From a checkpoint of a small segmentation model: encoder layers 6.
Rows from block 5 of the encoder of a small segmentation model, named by matrix and row number. Rows with one number belong to one neuron. Each number is 500 + 50 x the weight over its row's rms, rounded and kept within 0 to 999. All counts start at 0. Numbers have three digits each. After the name is the row's rms in percent of the matrix's.
Before each neuron's rows are labels from the 100 images, of 14848, where the neuron reaches its largest size: "colour at peak" is the nearest of a few named colours to the mean colour under the peak. Only what is clearly more common there than usual is listed. The data: rendered solids tumbling over patterned floors.
# u: gMLP up (value half) (encoder.blocks.5.mixer.u.weight, 768x384), inputs 0-76
# v: gMLP up (gate half) (encoder.blocks.5.mixer.v.weight, 768x384), inputs 0-76
# out: gMLP down (encoder.blocks.5.mixer.out.weight, 384x768, transposed), outputs 0-76

colour at peak: brown
u.16 098:512557474504516482470510575531535506567405530580508434526500468509463531534498525451542511486473611558482546530506425514424526467553518501539408565433464418462518483490488497527536524439559575472460567531573395417492491404508395428
v.16 100:540489508490482492544560481592522440506478523443509581495480600560476505493448480510543518511358558515531467581540499450416538490436568534520463517551461444602581488541487541548524496575509600489399527438518460503547481570547503425
out.16 094:449451462502460497494513589428522483550540440453406469561371489517476533471459482530543602567409460519524469491489475478476376560565593455545547394507480613524453562543401537544491510497458463504568451583605544375506524500435423453

colour at peak: green
u.629 104:541585460573537487516476439445465498433601436536526531487469536536495543556508620583531578450522517600443547472489634501537480415531489496530535506496559602471520483466527587445488480517549418573518475457547560483549456508433454465
v.629 091:518461437539484418417457426517587524515420452437412407541453542526547497515531443518461464424496512448529467429449576542485528486533540476572548507520521488475474407436515533468463429499478470521491477426527574445498582451488499428
out.629 105:638525526460462417440468559495455498465442493460435508437510522580475573593484525516522512451476433411486383516422489554517556563468476476500474507574557471518573367478541512436462626517611569553389502444485513384465499503536500426

colour at peak: green
u.527 098:494405454494448583479468540429511451346512549543483492518565438564508520466527507564595439467422408538499471540492515491501496472473516541429528494564459489462507556482525477392528483444483471466460532497474430550487555531494510431
v.527 102:478469476471549498533524456485504442557521547482486532473546499577482545534479597456608560522492485458486500516511558517535466461464501572528424521482516554438471437510436509455545529531416501547495621470605464454527478486496445426
out.527 103:524484512535483525550479529467505489486573535475563495499510481543467447439507514548467477469449472469522497484463534439496384537535421498493535548456474498547567507537519481578468486598549569489535421562430475578556477598483523548

colour at peak: blue
u.395 097:481429517483495428395485565496517566418566450530494444481487494443496557513520520467502481503561431476512527397409618455554392496448374552572460476531486515461514534571657471486456477466523525509502539412491455456489421482407539391
v.395 106:455554482515527505500414392544490529421578478442443451591521423401490484547453432473487432477478534449446577517477571415450482485473533524436512452582479483552493478464484487641468487472428555577452498501539409602511454470499503585
out.395 098:559478417545544486488558522490494532551544537529526512510516447525530499485455375437433506466539550497495416480539473515531509585512365434399605498438515484464544544433480533464461491543519485482468473485462501560551569674520491536

colour at peak: black
u.661 104:538468457601464489469533463481500423467478518475542458506477548487501521452500536522471462575464545415471474553525540416560544511408445414516494514540466520404527563604499539489489552529479493515513567501458513424515450522436531510
v.661 084:445450390457477480570519468546488471516567493574507505500596516453547581513434529436485494442448518411506480540571545350474491468525491558522534469472525440380553459393453538522551458572433554536507517541493413445491475586404534461
out.661 096:448559578415554447553453395511487449552419442524473426523529487516520514505469563441460459563412517506476570502546558533470573544513491501520460598608543504532514548488490459514404491426529486558593534471471542548473518572480567475

colour at peak: purple
u.66 096:482587546549481437483460571542459459452515386488588564560466474529583424520552559441475539466569578543436425528494477438554577565541421502517583523447439471511494556452574531507465599441555548571523489480511468449605483451417519532
v.66 110:384524466513465479521511526507488592443514542401540395519473451497495514470579358502553526461457509587481487505533478501503513500530522528500519622602477477506562507514418355516627477509471510433426473582500521589492508606541412524
out.66 089:447557469483446509482524476496460498531468523452502495510476432539463506443481432537490476519575491516570495473539512560444512508582520566513439479463541463534501494527449503498567476482548576511454527523546469479528535604564525471

colour at peak: brown
u.371 097:563476499553437506491546585565439503547434501434452623493515518542418484534504439467535543613469510534605542593427471456448422469462469529492492637539392534552498454649492545592518432593529526412492545490514486454438508524508422422
v.371 077:562535474507484577518575603583456521417536544480545484525552523500517449601458569562488545513485520489509523500435470471493485532542401438536540412495461545463569440490496554445500558456566444421561436449537493460514565443521482405
out.371 088:503455473418552475493447451528545418493525466521532572545437490502521471520443475536437411432517542488467464562459478486480496514520534367507498495525471414474380466522489498568458484508458560517458458563492470457486491501494491569

colour at peak: pink
u.509 109:506438535432537473489549613490510569460517391511486489423417513446493528523370462473482429500563536497442623562465492585465428382546411509494583519490417546505443513591456503502458574523545499500560502524484573451494543459532567491
v.509 112:463501506454536521455497526507586508505528385529573503573474466543446510472429441537428472419576466568496588514481471456524396398573500494589435410456516516527471401491488522567482457522529550649577496413474465513494489520479499532
out.509 108:475537518483537607443489501530451472406599505443545379540453474432461437558534543493489473598542545467495519436376486500524471547551534502374457630420533550400503595588485537520498391504514476512522474530549481492440459513479485520

colour at peak: green
u.449 095:454497517549580497551404548486389530469565493549441513530478646539442449447524560515493543499509459475497492479555565453568564528445361562524473494598607631441504522536446566445503504457501498506449476499546542508477478502495430520
v.449 104:483548548526528501543421537414438493486569511577467437465488499482527582489520506490530504478536577513522478521423576519484453447553449418464520507578517547426452490494431499491455484434427456600524580571556483523485596505497533476
out.449 095:523473504491447425570478513512432389484425480525475472549482404558510548533528496482523479439594569471470447531499476504478498479461453355513532486493560424611497519511451481450513447546591491493577436443522511545448500509618511473

colour at peak: pink
u.474 108:455513489560487489532484559595548491534582453491496446403497431495558522471469448477464422533484476530439519460596611555531564347550542450524485560439516554516550460455581524502470529518537529485526502498459547427488486529441494554
v.474 105:564490524441498483463443598475431594478582427461475559460499604492459457518536461509577510550438454447580420428388520472435556561488482495525534481403425550511490511472445491501476527491504442495435503503485525508531463411531528573
out.474 108:530492535402605519591446524565509500454530531470507542621481454481525447485445489486517519406540457469503440560456449524462421555540593437365473469530549494446526492506586557527498503582556552593499445578521551534554435449448470545

colour at peak: brown
u.594 097:548470480535397494502525539507390500453566556580509545544472514413470435490528503520516482498398523523555553534524466463511595521537355510454426517473485515520503610533522491552538503506523514447525581416469504417561485412540496461
v.594 098:542522517531596569444465448392562549560477517471511458500481539507531501510499508516475515393480509565499519499562585469459547554490536457456526567465506430469522432511463503558509461529481533583424605534470505483560570541492433471
out.594 100:589553515547508440558427497496481483542586542485458480546585492575562500518567550604550546447477435476515516503570502468416562493493538393504479451542521452525446545439527473466556471402476524554406580558535397438540495488455527502

colour at peak: pink
u.697 111:516387458492430455501505510584467372478600549516466486442424556484465470585511531407607537585431515433493481455542483452475495449552500445542496503534388442489449414535522478517568484479447498460525413534437482435553496569500484546
v.697 096:445479524407515507460456495568431525527500460529529531564536477565449579549490553483493620411433569517513481570478412522444493458467542528525590517543487511554554434453534489567510513503519476484519450511500488461523578571467491450
out.697 115:450482477475545473544456453559504476487416496520498441486513480432473494487534502543480440491483468527518492516460457499545504501447469504484486446496529529497454546424497499563539475492442514534472528531529500524483474507501498518

colour at peak: pink
u.626 107:541545519454470452486451586522420465479439519450517543421586539566524538422501447461432560497533477460458599473478474500557458566472411443510493533573472544496509489494510491469442576441589620513477499420481536444501404464516464528
v.626 108:484474534448464479441512448578551578491579609595500477561477468483578538500476520375408490530586442515449503546476522514511495579410592475428459527576604468456461474425472449542609493472486486570525426541552458460494401457530479555
out.626 108:522383610508475485516428615592425484591435404545433453523547438532534473442447463429444495498572453586479610549494438469552485513463495471540510548553560542473474513477477518449426533526486412517540548599475428507504514491568482556

colour at peak: brown
u.579 099:468456503391496440525485587463433556515486501478445510482516567594469527535513584470547523489500476383464591623471569416519483449428473426460462516576497530517502458504516473461382502477527555475549523564425482533536476539470502554
v.579 104:477489501496456480459432450469575479562524521516501515479410511532474620549431521465473494602459545459529488517471443468504473422434466479601597486518595481525467441406428487507533480476528534383511471547501548519486516538607528502
out.579 111:538504459433595483478525559502451533506552481513422493553454547454435457511559639510519512507466554433455449586493506554518462483447446467405584429558485585501491473510490469510578499507524554557480469540502393521567518523464483489

colour at peak: green
u.396 097:498419517565516565464507556532473420445530507519544455477521467406512430465561514483546547581459540554527487476519489508524490420607526513603533463499460511610438575540474460468515468532467454525415467496520499447561453290509454427
v.396 074:576456483541522483522479517522418468481545472552376561508555439557425566436502514572467481562554465581519502465562530444545514493548562465557536547495540502529466536503501495421549526447521541498417511530587458510538507463461466421
out.396 091:465449552507489356557533453587413406397514424509428459530547416492447515557516437565413471537435523486438578510493456555563545561467520498502486543502549537483614514504473502462484453571459528574568453490538550546491544492532401487

colour at peak: green
u.606 099:468402484465521583517405498451443419473510416537601477400489597494582473496476452489476468572504464452479436585541541522466510399551419489530502485505548447429509577505555487490463517499535427538494497555439500500569569471535528474
v.606 101:405501499519518512545457463519430479515384534437562393507483497516508494482493483473578502475446450479542522536507496396505481528527530555513520559471604555475437548452531533529501532497456498536499532494520526514401518522487418424
out.606 097:434553472497492501540507393467447490512662589540495537474546416601518527519513543494483467487452497462528534474427558508481456573588458480522497524437448469449522496428537501608469440450538543485484533445470504555489510531511517507

colour at peak: blue
u.338 102:475441483541494457451469504492532454448504515515403543451431482556551549499596547558535458510517514539446437501484505441497526418584402485511471465549502555482528607559605458479452507510480561497628456456479513417493557455443383487
v.338 104:463520465525506519552496470487485404493491383568382517485517500434458532631538532479493481564442523422501545509460561488539502487464444509578539568463503478561506584476425455525465511502543461502455448443554478566495555460481507448
out.338 105:471535491478606527454432495485454488567572541585601539435515478555449468542503516469495544471525516425438406531529517494547460569507485492514569499424558570456579411447441528526489547582551460445360524467563535487501443551433537493

colour at peak: brown
u.621 100:530388495511565466493449503505479548448533482491495581555542499551465439516560451567514531484443512557515581525478490531444512528499524455502526394528528463466509531580571485494518549410513475419519526429522526404493501460505564452
v.621 092:453441539429460464469463411467463499557548473461483573528417523515548544451453521619424526495530554555484464535471490461530496500589525399415547583488489521394512435500543482411416558484477490513530521441486532484567554507433460477
out.621 095:557502466527496506534475525600493545487379571587523401530525456518491549467461598502486543544527412455509501518539535556501537483518482544487480510504543442483628403449508449551521489483552368414394423606449492514410511522334512463

colour at peak: green
u.382 103:568545474495437495479565480499434503452563544415523402450490433458511400482527403456489454465435601498425507475493531531504451509530462461533595480453534513513608496576504493534530441596555536447488425505521432497576533503369470460
v.382 113:521457508540553424516560481534527567494546527455481531512515453537435567437578512428532559493494579469552440525492407618518476613488543539501523573436492478402538507486388446420473608533437531541449434596563438579455512492586597577
out.382 096:493519617535497479531565440581591477536526496488494577467507505585469501522468397509438471460492472478490469450466471415501542574542558562510463605524557448515547489491471428494495498480468437413517527409401549446478507487544443406

colour at peak: pink
u.501 104:567449535556414533471489500548333552525485556487506483557558457436485473488598417566488479514441549524477491455473473517601456449500530391493484542539423562499484465521546494489494510468520613551581440492532544450599492496435537468
v.501 115:513433480477579554566466538536490540494545506533482600463441534564490463478518477441540462538488512595482454511558485556551472504450460498495547442562517512484474631523507508587498481524443479444451464502487459544497617561495496540
out.501 100:528488561459575464488554410484497455561466459568526555481535509413533548532598566498535506577487469505526487516392522507516538564501519500558532437594477469493487517504479465513603460553506445444396514556440559477520491503519464447

colour at peak: cyan
u.644 087:531447424541491566435547476608525587479470500514550465426539470505574559477468514491547482494544527586416520603539506424447557436530395451494565482604558526426486477532523586535496458525491392518584442454565579435534494483441482461
v.644 091:551448548496494529361493526522457534500505469453535450565371480414546514408484479522463453567435467466480512485440622503554438453375504424542480378549495586528462548504533462608510390573507453455516463532546584519471450489568480465
out.644 098:488503523529449447492556457542472512486487554513482471477485487493464463508529434521547473557515538507528503501487488528507476531483480541479494504499438528575549516505465521466513469516538496489529473434516568453518473491515443430

colour at peak: brown
u.224 087:613426396545419527546544560511461450496599592452574501473492470535466562468397506417581493532486498580463501614482483439404474563426436420569483507515489447528545587412521529523569447515495435482470455422528483408540451544456410542
v.224 077:515489506528526529568520499510519470568495534487515524492388487593528433469433503524403533451595401514572470492518475455510579462457525508578585560501581455524497539544416502455396518518531564553618491515497402555573514490484474460
out.224 095:491439490522469552484532537504486506489501525509500532487512559542522508514545476440505471504507505538479488468510406398524589527509436461488577457470464452430489502408531521526505556467565444529441530443474510423581521507494513467

colour at peak: green
u.222 095:521441426502530529535525556492461538474623501513578517478452453450479576482458470522508530566468487544517484562576404422457458522578452421538535470524487548470439591496447486415532502389475520438443488583502426525484482565508472470
v.222 098:460452498544534542637447494572476518514561570435495484483420395484581527514498411581405519525543448560589468460536516436486471484557431514503588529435482494548506587453547494562439549437460415464519403497521488536522472543492555578
out.222 091:565493541479467520466468481459456466457452419539531445509510478558485471560448497535524499499442483466527507457494484591411544406512483531435537639479410527534569428493571515508446461528481449538470544495456498571464509492550565484

colour at peak: blue
u.733 105:507462381476435431403554554458480562458496514567519496490478459489479524504472407485552486531423473513480531461503402444602474379478434522527436480532376502557508500562559474568426486429452578561503595503476540539513499422462468380
v.733 115:509514629436455460444442470524481509483497489383463576507485502481561537424460481469593564458486445433584421534396437524491527562582434497457442479445423485474404484457510472547463416464542425490459477575509567437488423561494402442
out.733 105:448532502467452483540479446485519479549485422494524425474533587552464511404525564490458464470526494417452560501493485516463493444481408423510557506464528473507484448394478447490502583500530426556517500515487487539527525490512533641

colour at peak: green
u.173 099:477545522631409471501487464525350486413464580420463592517494600503509512501600512579437463602521583495559521526515419563411486489589465483431493407532474573458620599457517562524513576535596512515542484544568637435437447551426547523
v.173 117:521482478495460533412418519581462541430411601521491437551542593525518479461497488594504390429491438530462449489604513527523492572555475422473454397582583408459536480493562548457455496549529506581471541518579507507491591461452501497
out.173 101:498403458462434532430485450401530562540417528625479441452458523454492501451455529547435510479454509508491493505389419521501537460398533511543526504452446516490477473445557484546487475557572590454508461592487433415561480564455417453

colour at peak: brown
u.333 099:459496491516578581494532453515483518524516391585535526460535573543520520545509459533575627487355511504430462430529530460400542555487530547470487498487505520449588527449538508466482527448471502492396457499575437518490435587538490417
v.333 102:552529509409443477524490484601624503500515497589432445491493482524428499533532497471470595494572549486454570521457472448452523476484489647539510524518549527519478542559431539479449481471502487478375443597533506506458514427581535446
out.333 102:485459487473493566483465488501578546517549544551530489476505527404434592486483570525517486526477466513514514480487466459593433457506432479439415467558539510490403554407520473548535535528426491462489565490547513480460471504527594512

colour at peak: green
u.727 106:563445530530514428548595557491414483545536529460532476510476489501548395492449555443538546540494517447448471414558606525475486522492428404469509569475433486487452460568473506464481490554511484511502460590472562466521468547431489524
v.727 110:565519459515585458493522481521509528471625584420504475482467515447474469464489526425534476484414550495563452615466440506573452514442511488418475462537458593551476560497430476544440459467469507596475416480460498484493509542451498473
out.727 102:496506442507483547523536436503433483540534514485471429520465419457473427473458489537510497467453553494533538472460497491595465622475546460540412550451518524614453463517493515490441388517436543523538528444519597539463549471590478538